From a checkpoint of a small image classifier.
Model: 5.32M parameters, arch mlp_mixer, norm layernorm, activation swiglu, patch size [2, 2], width 320.
Training: muon at rate 0.0033, 7400 steps, batches of 384, held-out accuracy 100%.
Rows from block 4, named by matrix and row number. Each number is 128 + 24 x the weight over its row's rms, rounded and kept within 0 to 255. All counts start at 0. Numbers have three digits each. After the name is the row's rms in percent of the matrix's.
# fc1: token-mixing MLP up (model.blocks.4.mixer.f.fc1.weight, 160x144), inputs 72-143
fc1.0 113:126136129144145120137116130150126122086147136127153123119167112122163135140146119131099151114147130107135115104132176126124112095098147180125107100116126155124135149070185141099100162094148133124138167129133111128150
fc1.1 107:120126132109145130115137136146156173117124113152108145149150176141139123097112111122133130109112108190107107155134141121123095125106121112158126131095133113138128156103137095136173123151119090174195108170166154140158
fc1.2 089:114152152132082088144142149096138130150148118108124123160124129118159162160144083120111136147102127114137162111124136145122116109127134119140119114165164118115119130135119102133116096103125166127098111139157126119142
fc1.3 081:093124095124137111124154123145148106080108098145154108131158133091126094131134169136088112110116112117103126165124135134115110115123098126118132143093142128103126116105112114132128108099105133096083100100153118087116
fc1.4 096:164140137160090112112143123148139084170145157133122136134116171117122096146156144152121126135121145154108083129144157103096147112131134167160115135126122107107118158146113127100175133141151111167141147151076124126130
fc1.5 111:120109146122110115157144131105134110132123122149124099122137172147148135161108104137109130098105120160139112114115129136179151106109144103118137131077128174166142159104121097111110095129120130111108144146100132087140
fc1.6 094:136129095120112109116093134150131139112087086149101113109119115115137110149117119149088112105145131124084135163109101143155077124105146115131117108165107136148104150120161122136097167095121152167117130116099117126183
fc1.7 122:142105144127105117140148144104138137127130150093096130120140147114104129163180105107160119121117131143124120125172105102156128117121154137093096149138094136148138108104136118133119132110131114118145115099132169125134
fc1.8 082:115138127137126121142143112147155150146129116135111151097112154122168130149164124128121115165131136119112105157130071136109099120120106092125122144115127122159132104123107149171145100141071129163139112085145124057176
fc1.9 100:136121137149177126109128147146117100129114097160155133134121152119113111110142134168165157154116101123110145152116133160137118158152097118133138163064122154159149144110086107113111117122105115148127119154099155188174
fc1.10 111:140159126113134101150117138118117098132118097117157112113105148133133112152133126117120115111141130110117167131154175155162140137121143144149153119110135113129103116095112108123144146138133126105106159109110038112091
fc1.11 101:159109121137135092136159148124111111118137131152111128120168119119117119144095120139163130092128132148164130110130114110143120124153095106156186108179126136098097120127127113090098153123118079127138103135145106124113
fc1.12 117:125122150134135126117131126141137157155100137107134146117125137132126113121106118136122088134122109155104139124130132121157123154135124107106132096139133118139160128140111122111134132078122136141110162093145124085161
fc1.13 108:146125168128140144147125136146115143144104149121143138146150143120153164159128155108124123133124095121135150143119164129128094119121092139128130144103167111091120150145163155122133141118079102208073168119097157154118
fc1.14 091:155138133118139127122148121151120090122122134147134098087117152163138145138114160115123133117099128123153123100084128137112134119080107131094167118077163149132107145111122152144155177138100148111106113124105113151130
fc1.15 098:128109157132167169175143138102136130094137129130144180144127122151129092092117109108126114127137080105155139146124094102067119151150105118153146115132136156148165137142138116111129163124113086125160093115142075145139
fc1.16 093:111090095162115110114151143133138157113121080136077142139125118147122116106100097108068150144113139132106141108110083099115074114140130128121154133092082127094156149115136093083141124112122113118125134114097135090097
fc1.17 108:156185158128100095132132120156156147136143145133105105083148132152166164116149138110136105129127149141135163108118113108089144117125146142164141143092121105108126145154172174157120135088113153166155133101179134113145
fc1.18 093:135101135106139130161113096160130110165091094118142119144118116146159097176129111126108137111104121110086102121122101120168138110105140081143082115107124167114088129087135127137127154138127120081146105123133099119164
fc1.19 088:111086132175153110125123156122123142115128112118138130146167101150122137175145099116143137125106132132112107150153132123120148105166118144152132126151152151139095143154107123121122146131125150119175112085123077080155
fc1.20 097:145152132133128160115136137113116097161176151174124125172126120096110103149142154156143147104128107097102110121166193115150133141115108078100107125135176205143126131086102117157132140149104144125127099122127128160177
fc1.21 116:146170168156099127123128154145120087133125172133122106089125153141127135177139151165125101076139107115146132171159124160178119141079102138167148163167173117067115116109121103130122146150146129139131153146121107120187
fc1.22 097:151112139141116083159100097116156113138074149135115138139120130083186113084111096139142104128118122124139154127152138142142132144151153107096117146163099095132135137135118121080105129149079142106137143132107121135111
fc1.23 104:122092146159136166152135097139090117097120117135162170107116109115124101142119107188139129101133134095131138151168213130103135111161129105116116167154083111109121135130119132128101143148097140095148124119145112084133
fc1.24 091:158128128125149158130130165168111131111144136126171129130124102119188106116138103145157137126125106112125106137114172170139132135131141155133107157150189144091121102140162116146176174150133120201148121161116108108152
fc1.25 073:078134116119115106126140120118103131128116124099144131136087123144122104107119125158139106135129127143083135126078131151150157138143116116128102147133160163100126155126170139090094140169174138157094163119128157132080
fc1.26 090:153130080115115073094115083101133104163143115130121082137122117162118136149187140156163126175147130151150124142137150154154135138179113103124148087183069194101153118130119123143130113146141135106131140097132114186144
fc1.27 087:149132119135116093135160118150114132118156113110121144085140101154125150139141114125128121125123132122122132140140112168131101146120126129090132117147132130115115089165187101138126149081140098160105117132162095130140
fc1.28 114:130150145152141164152115135131146103101138119153135152120122130139126146113155149128129121142122121127138133161128109143118128158118158130154159128119131128212126117099113128146104112118046174204104159127112110101152
fc1.29 085:120063108104140084108120127147129146109141095159146134139092097141120074115130160104116117115126145168082151111136128118132139128133110134106138126108134112151122128116115118153187123123108131118076131116120050134112
fc1.30 105:142125140145131102153125158147136162160101142131142121153065160129114148101080062094104118140087128170121116141192154118165150127096146109147095095158132122174105120119124117151076094094155147121134153106167143148129
fc1.31 089:121163156155153157084104105148098137140152134134120131082115130113145119150120097107095137112110140113121115117145131133130163111115137119103134111120151133143140126132119105112117153139116112130133099096149095140109
fc1.32 081:148188117144126164146157135132126164162097126132139107151120116123113146123105102130116094068129126113110103131110117109131114123145141112144113109119147112174122126112110087102143142099086102165170121117142104146166
fc1.33 107:114180165097102123106148125177128125138150143073132132130149143140158137117128124095107103179162161096108120118113126142133114110136118106092157113084113121143159095093154131116124096120114140106135146138123189141078
fc1.34 093:135144161114134099128125096103127135150172122144148139115118162135128148161106137153148124089114147147142125101110136127134144096117129148145130141104114114107090124110123131132100167085108131141130132118154138128105
fc1.35 084:148133092118138118127093112094128109142148101150109161127146115138138095139112135108123096162107133143121119127165131129068160156132144110110124094135117084183130103145129114151133107142119126135150119093106148151126
fc1.36 111:137151171134138120123134130135109103107100121116114099116134138104128124150150182140108094106135146115124138129163151137139111142128055144120137131134119160145092103099129154109131136107162126127097133145130110156142
fc1.37 079:165091141119128145115148140152150133117130125087145150119119135130148137084135162171160102141113140157130127145170097113124131113115155104139092103088137150168126129136107117166096109122120149111162154127083142087141
fc1.38 088:108141100087128106097069081107079117147142107135121115123119116120121129116147109147145141136102149152127180137159131106140143150135185133111130079113104134126101117105100100136101156146131122064165099124146139138117
fc1.39 093:128135138135114111150137089117138126113131202143145153116136128163125116113125172112136113112110116114156121074126158119153111141127161142142095157135112102086098131152131131139143139134170066149110067114107153139140
fc1.40 090:132129160180108166135120180152167153104136155170148152120158106138151117159110143164174146139154150092136136136074153172128115120128147135113134132093137127137128147125106119127154156100152175108103130128170165150112
fc1.41 100:107169089114094136114126122120125082162174165131119165151100135120148121183180184161148144148167135145177113153179161134156153139137137154132138151145100150100152129123139162103140158163157115134121092154122136168133
fc1.42 082:137128141122160114127117111128092112158152119105106118147147129151125100129116103128135151144127146109129156110117134133141114104145122139146152117163134143099146152104115126137160168079135120081091122155109165101114
fc1.43 107:132116113101136164151099119144136151138145122107095178138114130141173115140114126113085081140114126136134112114137152108143129079106127115104153132158136131117161107142172128145145147116129182138166131125125115131128
fc1.44 083:125117124105140133161146127154115177154126079107117113095118160172120124120158110112140111090138122131101142123135092116170096115137114126119123121119134130128115119167164124094121145157134100097116126122146101137141
fc1.45 103:079138172166119122122121123102133118161201191094106080145136108143129134175153089084148128138134131114143116179105100125140129118127130138112139108120105103099127123128121126132118146115105136110098118114140094118130
fc1.46 112:130163144125124127122117160138117117156148129129136104138110095153135122135131130138117104118106133119112159125102124114126149104144131165122122149073123108137133123147107115123101138107116111167153127125137128174152
fc1.47 086:091171096097104140138141121133117124123139103086089112126157115119134155142144131148119159114152075152102123150094149087120150130153084144131142114129179136141131123118107122125129093133100146150107140147126126113149
fc1.48 099:125153111067074136142141142162143145125109108055131137144156151174127153100136070079138154145155141142127124146082090219176161126146144114146137112096149180159143133126129131149153103147157161140134077106119115135102
fc1.49 098:197149174107149137130152128180164150130159176142165141147165154172143161132153154122142123124129135136136137156158127116110127126134143149148137160115144093138123152099144132140099132106139164153082122130111114146132
fc1.50 101:172150159129119128142131107142092190160130126119093153104123143128094159120156128117144111113131118109143106089103120120132135139137148132129120142123112115082137136145115153120110097147153151107152181133148164112074
fc1.51 103:143136125119125125137105141108140120141103142139160121166156136165136122113104109121148125100133157127115105168136158121171125097122128128105125112133127148168127143137102102111155166124087068128125134166126134068118
fc1.52 121:156111102156165120136126123120168165128111136138145130115132136143126117088159147159129135160118117148172142130145116141120115131129142114108161109098149116095163144092123108140128135155093085174105100134101149097128
fc1.53 101:103125126109119167152131115147122131113123148132117129139136111156157136150154142094124113117143138126116126109153141141122135140116149139104145103154131126107115134120124123126121200143109119169153127126124132094093
fc1.54 105:138124211114126104110106129118144137123125202130135116103110098134138131143120201111162128133130144123130116166106165100154148120132133124166128133114157111113140105112137154150141134104107136131096103121104129127129
fc1.55 114:107133118094109151130105122133146150125172115134167150129109079128148109170111145222165128096106128119153160128109174165107099102106110121129164096097172080140111102116109117106119124115121117139119144112135068092116
fc1.56 086:095139156120132139112104158117117119120123118134150103133129129150123149164114141095097146184125109147176124152092119097123098117116126117117141102136115137126145156128134152128181184159116125139093158108161123164123
fc1.57 097:135121135121128128124148098095124156136149148137137138146123124120102144129154116157140139127116103140131158119102089136122126091135152117146121119116158152093102089117113100121172113049086143096168102132095146118142
fc1.58 118:115120148107119126104110091140129103118128133135097108140123121111093119102147131147140145120119105122152090096095145156144135094115115154134115150111118091178128136144134100127119107086173169090149111179170128194084
fc1.59 096:172183130108139116131134096138124166129134113140135134112156136140165145138098143120124126114126106111120134143113154098122129130144139144140152101129106116140150127132135129111128165147105137194112161122135122130124
fc1.60 084:135146146153104131122132136134157107121118125161137084113098121111100103085131118140137153098151132117122115107129132125118146136118138124118140102109121161123129151098096111120121151125132120134111166130088122097126
fc1.61 099:158147121139143111133099104121107107143108153150135147109069124118134098115118148175155123107096148121118126094163130112129126151123151120132118113134107094092129124166170099164124145088085105096152134127146106134148
fc1.62 098:106118158091088127168136160141137132129129139137106090109104160124156137108129135148150143074085081107134144124118124108116139142143112116149129095089110127134112129151130122134125151124114088134120108092148139139112
fc1.63 115:122141135094098143136129119140147154125146138090109168114131135127141098126162120112124112136145131138125119153097097132151133108137159139133167155063104143108141120113117140145149092114110130154117150131087170108140
fc1.64 120:139134152186135114104117090148145161140136156156150145106091112101143112125125126130137135151121102109084106142140122133121123140164135089133113129130136132141141151158161152132150153137125150126134131079134136129129
fc1.65 104:151117119120114150141161163079127107163144125107139152129125134153108126100082082119121153154120138174059088125152114116126117172114125128120102108092134139090111149168142125163140114113126092137134117129102152148141
fc1.66 109:134118083121144156125111112141127122141121125114112135132134116125120115119096121135104121125147162123130114147108093128111130142129104133130122125125098112107102124149171121142153162067122110154163114087132132146116
fc1.67 102:100130137142189140078096112125104137137136171192124091087128115149149110166192155099079107135143110110132121144135091101129136110119180134098156109108116098128135137142147118169129127114106112129146112114148101136156
fc1.68 104:185125149161144132112112139108159149186141116128119152103109117127100122101069144139138141141106118143115129113145137135120094121113075109127089115131161145118141126122122137129096117146135052154121143117157116132118
fc1.69 102:148154127170142138165116149136117178121145150166150141133088137145133133127092087140137184100118103106136129145130111130087133112155103157122128127127126143122104130112144145144162205110140145132123147153129130124129
fc1.70 098:132101097112103111120097103105099074132134133116140140105131114121126134111122095153152123134136135104127116159141104144114106138106135118151135112094134127219081138141110115121134143128088131111215122105113120099124
fc1.71 091:122092118159114148156118101104117154110074137144112121133157119130159114087088133146121141135154116110144179113101143161103122121147108083156126082130159138112140151147125099142139102072138121173115165123117096135178
fc1.72 097:151111144094157126169123112076148115103166116108117121104134104133113115175114078121130116150149115117128146113151129113139141150095136143157118113191104146131112130112135114104134222134152109115139111120169115132175
fc1.73 120:122131150174132149098100126136137112076120179146095108113115140143147112144162177119121101114117114151152139193183105122149105111134082123107172138131086130148132130129094089116149086092155145151162148143100124134135
fc1.74 113:128092116123134143169157117120127122133122139123146113137148150134129105160120121108090119161155152137113098119136158145090107106127105117149136108172126163143109129098114122113116199120142144111087087092148112118129
fc1.75 100:156166150154161130139143136128139121113104068131107099106124092092124105125121145132130114101128103119125129153112112159132143105141105154140137152131123122184115107132113137131091129103113124100179107153097115118129
fc1.76 076:099112148122113110132124106098095067133122132081105116093111109109105161093143136108147129102133126151123126109141158117112130132152107140149166123105137138176087120135128102161083123144149077065181121123169118165123
fc1.77 084:151169101160173136156164160144149139113142116104115131145128107077122101119136093095119082059113145092101110092118129106115146117136147114102123138142089102170110107134142073102122151114170108166129096109139139121107
fc1.78 093:149135162133150135136149125129093138185135156121117133118115137142102151165119118115121135161127140101161152124110111146080134136087169146116122111147106108127150136125160131119111118100110116141148171110073120134173
fc1.79 104:142105095126157143138143119137140169121121136141141096118137114122161114144106110104124147142147140139116115125132136164086104140166139152125157114149113154062127125086140150132141177133099118106098110146153144120076
fc1.80 098:082106153167130104133117139108141108119146160158146138155167104124130169113152147131148134122126158117133168132127158166134121158128124148151142111134114135150137105124128150141116127143086144160121130074142101141169
fc1.81 107:140147180105073111105135155125118124143174128160092069105165146110154120135121147171125079143136096130142133158171133144159155133098124118116144170147119120139133123087102136132115135149178129111152133101127170106111
fc1.82 100:132185165133091101111105097138144159143139114137125123098098108098149138103092098108091093097095104099114155107113138144137106109110116140105139139103141135132143121117095105112109154142144099118138119101153047123143
fc1.83 087:079148103109114099152132145121104133140119135113129136109095136077127149122119111105115115122111154105110115161135139124116124154083165118112155123170144130187142110172093106153105136123102138125172161108113109090150
fc1.84 092:115153096133094100092131144128154120132154095131102151098116123114151139146167130113102144111126078146136133151169143129127130114136131115090117093152118123137140126137137124092113142122148152150095108139187142129104
fc1.85 103:113104141120130123121080106122155126096155131135136121127136116098123136134129113116099136172130181106121155118132105134121130122114083142159137129155159121111124112133116139145144154157085067123105089122146123094124
fc1.86 089:148139120157143103145097112131147119132177142143107124132127131135142146131089155108148154146110115131133114110157110113122117105126141111143126163119114120102127117123140136125100110081125126174175144102141163139135
fc1.87 134:095145127130142130147126159134101138127142131117129139139126154117130133103126158133138119135148117133106116115135139134114135146138136102121119130077117133130140119120136129134146064124157147166080092140123135217133
fc1.88 093:139141125105112137128168140105087155133114156130120121150121118138125159130118180137118129100085136117127149147129146138162099131095124121110109142141161155113117153142106149144159122105198141111096094167093112149136
fc1.89 092:114101137157148124127118116138110123106114130124147123136128113136120105119127163115134146132176139119118144132104114085128125100086124113172125149101117092110151087126123129142106119141084154127131168115111111163125
fc1.90 097:145109103144095151148122156139118079147129121128145148105136109122106110180121135099135159112130145121102121124078099170133166154103110139130123041094140143114135112148117160106100115137126088097131150139137108084125
fc1.91 087:109091177111115152142113097143094151173133117145136156114116127128159137133144126185141124109103100112163119136163081132113141107119104130099122135131141122166110129129113166059126149103115109137120121099089100148157
fc1.92 111:101090107160135141095173109155118130108078141156107137116142113123135127117095113087124134119135131067109118106161132151100138129126083146102136192154151122148157140143153172112144099155134108137150148140119149146130
fc1.93 108:121149118150120094112134138123133152147161114095069115151130128162135121143130112042111155150133161114133103085073127140135147158145148159135138092150179127155164154101123140104129140141096136147119122146142110171126
fc1.94 091:131120121141125094129143130127143125144094133087134130137107137154106111135161175156119101127142102090154106124122139116135130131157177147114118151167077149123127093135157090141150114132092159178135141102133109133162
fc1.95 124:120114121117100122137117128140102118126115155116113137121135120123150122124133109146171132130109137123107106163115146126151153107134133147110146150174114130111125135092124092113172118123172129087113122126092115223127
fc1.96 104:106131131140142147154166117135134110136127143147129131156130119113157138172122175148122155143096137150119166128134135154129124109092119123137136158145121118081108157153154141134150187118109114126151120130119123110097
fc1.97 097:135159134142126153167168119167158173117144129119113140105122119131140122139140114124107109117125111115148116117152136145119127142163119132117139117139150119152128133108126112131124131144147095054187094134146095141116
fc1.98 096:167156155150127149126122072122125104101188150121180110105134112114067130117087126143145093098098063100118092151142115152147143109147117105108104124131124139131133135129131122108116149119157092155151154102141131079062
fc1.99 100:106093174157122105136140137118099113110058120109146122123122125111133100174200137141109124132126132106136095168168149122120131117103135143094109175136082067082152140136138150136137109157151108131143131145115137102142
fc1.100 106:142151140131137155152145133147148109174119096127144138124134103115120154115133166138140122135155121155154129113132143133152129149117137085101137109093110112115140133118139135109156122166147129174141132184094179129094
fc1.101 077:095163154098116107121104118104151133126138169154128148166161151128142162164108134098100119128123112136109121127153155133092129136118133126156130086148109151168160133135127117129154091127108093103127087169108153142131
fc1.102 097:133133079133139157095099128114178134163131125125126123094110118114119144092121146150123108088122102176126151127109109135128118126141154113128107116154149135113144126110149115111137114153146098185157101143109127117103
fc1.103 085:127108119096136162139151092112143085158114086116092131162150130134139098117128112168175130132150114142146146123104095171127136120146091141148171140116156160122108132166137139135132139103173096125141088150082108130112
fc1.104 116:123117093137127129124132117106141087126162141107108137118125149119144135135134144153118109125123141145143133106095133112167140135139112143110112158175127081077134131149165126118140130140147130106102093141158143207112
fc1.105 104:146109118097141123139157131136119089158165072130172116107140123161145138119117165166127134128135111133107115119078132122147103108118104141165127091115155144175126142161172113122140124106159141139129152140128139155128
fc1.106 116:135120107156107117165159127126099135136114117099111168136136129152128088151135100103115137171155157124134142172131076112098107171154151125132186177074095105141100101144126110090112141077163131123148117121144107112099
fc1.107 116:131138116126161139094110113104119119168139095149113117141143094107120126159174159133149135135061132120154160131165145139127133114161124095107122158195148142128120142139115122140108154136056072090171145123129157099102
fc1.108 114:114127097122132120129137146158114111141125134124138118114145153132098100101108087129095121158118166137124123110145128113066125161172134135135109120137116115129121132151125127120101128141046057146066092128179113179137
fc1.109 099:117158134115158146164091117125095118170126133164156108110113131131134150136128122168118130136105167108100077158124150092110137136092141128114105128140127109169154111128112113147095144112091126065151108115128093116140
fc1.110 093:123122128127163151151135141131116104174116103179151155155143132122102135142093153148146138159148087120138144084122122068113121160173139116114130103182140121110140176146111146139086134181133147114112142169133167127140
fc1.111 082:127147102120116143116137090138122152146154119097100133143115123142138138131096160082146140111111130113125116084091143113099134122163107118125135057136110118107141125132135178127130147152104120090113126095140154105135
fc1.112 098:162131164135128108133111127132135101126075110120144112077136125120104168098104128132143132147132145137123118168165116117126135114140100103138122124106113154163123115105147130138122124138108131133142146130115138067127
fc1.113 107:092142161117118121109150104107113121119126132124145143139128106097136118110127147118135109150101125159120137114123119108119121102132126107128142088097073136159149113153106122140125122097126110148144147132159141144134
fc1.114 110:125093132134184123124095161135124136123089145139143133113115113142113143155134112122146134157140089086090096131121094125111151145162135085150089113158149109121142163154160151143125177123090125114134101113177146096109
fc1.115 097:092128115151150136142136108115115130130104131131142132161127105123172155125110129143135123123103136138153141118128137131136129081145122122109144047110138116136147139085117127122129132142100132107132140115116130115119
fc1.116 107:128135119130117114121139147112109121124129134125109139122095108147107123118130143135105128157153129097111183110107149146140128153118116114125138164139180110125118106127108141151068142139149125128141116102147109155169
fc1.117 102:082066140112103108092091124086082116143178135140172143166142173165157144115108130153135122163142135148132138162137125128124107117104092139131127133114147115110159138129176149100111150144114121177080166115126173138139
fc1.118 087:131149100115145082142109120111111112133121142124126148100125111118121122149095134130160134157152120134127121106119176134147113102138144148101141140171128119084148108111152150122151164164159125166074086174139120104121
fc1.119 092:123128107135102120116108115093123158128111129101094157144118130122113118143123186120142143117142116105135138117132135165172133094133116129116128113123119133116130117119132117100147175137151149108164168153140143153072
fc1.120 094:112117116123112108115146162157145121104124133151125135096091113116137143125133106137105134136114103119133151142079128091122142135139137105114118101121106106127112116109146151140125167105127093140099116123116143139119
fc1.121 109:127142126128116107106111137182162152131103121106123119092113126129144181120140118116107105113120093121112147135117144113168132114113099161122134156090118125119151152128111110107162101142145103112139130155174121127158
fc1.122 098:117130168105144125124110099113132132099134130129149133094139114111117127119145115119128185123093149137125130108143126118122102180135112112143118087156127120104101135112134132147100117144146109086134131111114146078102
fc1.123 090:119118144150138141142127125146140123100126155134085122114138146115142138111151153141124135133124155130138118125123105149107115133081103113145148150113157151124092123115113141131143125121109130090162079082142108099128
fc1.124 094:103126136145135136124124091138116114107119140113135144140135101112163164115137124105143145134124134135145139170101106146089134134135122109143094112091099135165108093135119140129076135120096126136152132121107122161149
fc1.125 074:112172176114149132122160145121106109128146154150106133155135121120129105117125128133165136123118141125141097127139128145144121102148107128133132103143117156183130143146113159110157128087146146166143140198093133137086
fc1.126 104:113174123140122151138135109112138117109134104133138149095120142116145116137150142144157146122082127131130124121135111137152133153120100114140110130081164148162125130110123068105173070160134132123126158149134133135135
fc1.127 121:107099096162139142141122110103118125095065161153156122144124102100135128080123167162129143153101108124122147171182172165137093146107105122127131177166124171136074105134090099121118119134146117119151113108128114128085
fc1.128 092:145117116124097109147142146146153116106115119091124160148146136124130090117090131132173143126103113164154159147172161164121120124157128091139096115149141146123167142110116119118115130117177130163079141122143176136109
fc1.129 083:146154136169135115112131147152120103180115138168147140121106127124125099147162134105170138150101127130114110119084103162150126108136087132131140110122150100129166107129154169108158129146151137155157141109122172074096
fc1.130 098:150136156130094129138122172102126123139174123098115127093117133120141111122113131147134107107114109121140128171132102147112095128058138126105122131125097138072117149119123119109133118113157143150113129098107126134079
fc1.131 101:132140138104102099145150160145131112127120113068106146155145142119126112133126124145149108138136116131128139135111091132143121127134131098155138104109122136146164122109135165145133124128132147126098138130127193142181
fc1.132 095:142102107091108132130139075094122137136099073111089137093127116096134159135120134125115113121112117155110163100151135152134107108116167141137116087077134121111109113115131140152073131108115148099125118102144120137132
fc1.133 110:140098125075140174146137117108125113140105119106135121165141146101133155154120103104090108139141118151148114118129135109121097103098136151156127112143114115102105115120091127133126107193109091094129158138099090055127
fc1.134 090:097105117142139135112124139096126132152160174138145118098105139090145120142169135136170132122113129108126114141110106142104137117116161105125162120102119134130126167167150119135114101134084115141123108127127051133109
fc1.135 099:101102168157157164093121110123106107111139155109155128099139115138168113105147131094111138094110095140144078121121133102155139133145124119119064146210138138087129107130099166097094117140108142125127160139158171111116
fc1.136 095:104128112131113115105103079107109088150079129122127098125113103126126136126103135095098132134135133151115126122107152120121106115164099116102134099098132140131103119121121112159090144165156131127194112117157127112149
fc1.137 098:161155105112137107181134100135126139105132106125126159131119130115153123179158121108130156121120105130108092164121089136135120139118130114120151160169119148146100118156125115097142136135155121135162090118147119106145
fc1.138 096:157127144145126141071143145131139143157157120166166127095096162131149115114117096173120103136076144115127163125106112150147141144122167152123115151170107164105136152097104153119143115090109139156147098148151115146100
fc1.139 101:154115094133113115155135129133121159114136098121119113116148149120130160148111114126139131097131126121135147126136119139124130155142086116098128129165096139134129130122128131119124141115155089122101148123098117132135
fc1.140 100:091111148090136079117135143115135096102143137100131130118092125098111131102169153137114128143159125144149107148189124155163164137112123132092091116177154129129160118117121140141115139180147105118137124125077127136152
fc1.141 118:109148111147118104098129112138134136124131124131098107127122115141135115131145133142126087106110184145148130138168150179081085058102152186143114158166145143129144097113154142159126159108103123141094116099102107107111
fc1.142 087:104113146140163124140099114120119096134166188142124077125109114113147114146169198141110107153113136090131135161116109109113105125098098157121121080113081120131125133154091100125112179136123128135131114109168089105116
fc1.143 104:155138082134083151110122129149133155125149106107096105135133132138173141111109098123130102146175132146125126142117071111140139118123124140118136151152093103140142106133137133103150184120128110136125121128130096135123
fc1.144 089:114110105124129121135124164134118075083134097104162116137157104149082101114126110137140121119115129110126169117124136137170110114162139152133105128163137116140137088129139128113145126134129122101128128131116116101124
fc1.145 095:136148127128131135121109140148153126124139144121098140110151159123142147132116110128126111163137133082134151150104139147107113121166100102166131113101152122154108109121154130119136069087096155137128138091138137114122
fc1.146 112:111124129117130147137113107137132134115120159116115150114117144124142113095125155141130105097082126145128114114105144140118125127137145125144135099102119109122122150163114154141136127103111127115142126126136133145125
fc1.147 100:123147121124107113130143163123141158137119121111106150142168131134145112151091121133122137079099132145101144129148112156121122135142137136105159129101131139120175129135090140140138106087125164166137102134193111139155
fc1.148 104:104101130135109104122095103150155148131152157117135117144091070131172131157107111114088118113104114061131126131105097106137124114151083094117146125135116139119093114145100100120137146107112166100137127135115091130136
fc1.149 113:119136134129129153137129120095104132145151124118127128157142140106136129148164121127112133129156126116150127114155142116136147117119150134097139133152127112146121121098134150131120093141132092106113121136111124084107
fc1.150 087:129167182162155146168151203126163173122134101107140124153125123113123124100118113120107101118148114095133085086121117131116108108133084137125113099100119102103145097124140115111113134100100116145139115122132093139135
fc1.151 101:127090096109094126138157145142139153094031116137088149168123141137137143129144133136147148116141130140133150151151138156118130141097125140130128144151139138089091144129131131106131155160119101154119139109132130116094
fc1.152 102:136121124108117165156148097108118088113111120116139153121158138103067107121133111121096125158170161153127097130124111099142091121095137136178111124108144117130138148114100116134151080110099118141138134114122102130126
fc1.153 089:153122100132132105108107120167115129138137144110082159104121143154118130146165107125108160110110117168126130096120110130127125101117146094136059093131150156156155090138146131131080130090133125141173106134143140142142
fc1.154 130:142105092091134154130137139127151134114108125140122121104151125115120123093156229114127111146147120139130147128134072113147152134148128137167114124116134117106128128128122125126115121113135153119125141125148163109141
fc1.155 098:135092125126125100111132105110135143128159140119132140129132117130120112145156156132129133139131107122149130116087095137096145132151161087106156124091136150119112124135106115132088090150097138159144117119162130091094
fc1.156 103:157137117099109136157158131124107119113064067103118170150112109109088103129161156185179147141096130132138128108120150158149136098089116166137116131174162100149109121065118150107119153161145149132111156111141139122104
fc1.157 118:125140148120126159143157150102128135098142121134109129165130129142129124116104126126139137127177127072071110142154122138116107121093116123142156174183153122154131084137107163130131142127121163104132135160143096245163
fc1.158 097:184152139140105094087150131134144163126139141105105113135159166117142139093106124098100119154129126142114133110111076130161148122127085120153131099093121166154085126115107135107162145125146137158111155099123179132116
fc1.159 092:139125114103123112127128137168118141124122100119156170101156149111119143115102138151094103161123101169121116115176124133156107128125119130135110112134142156139137099103114134118174144094172091125146173114118174147129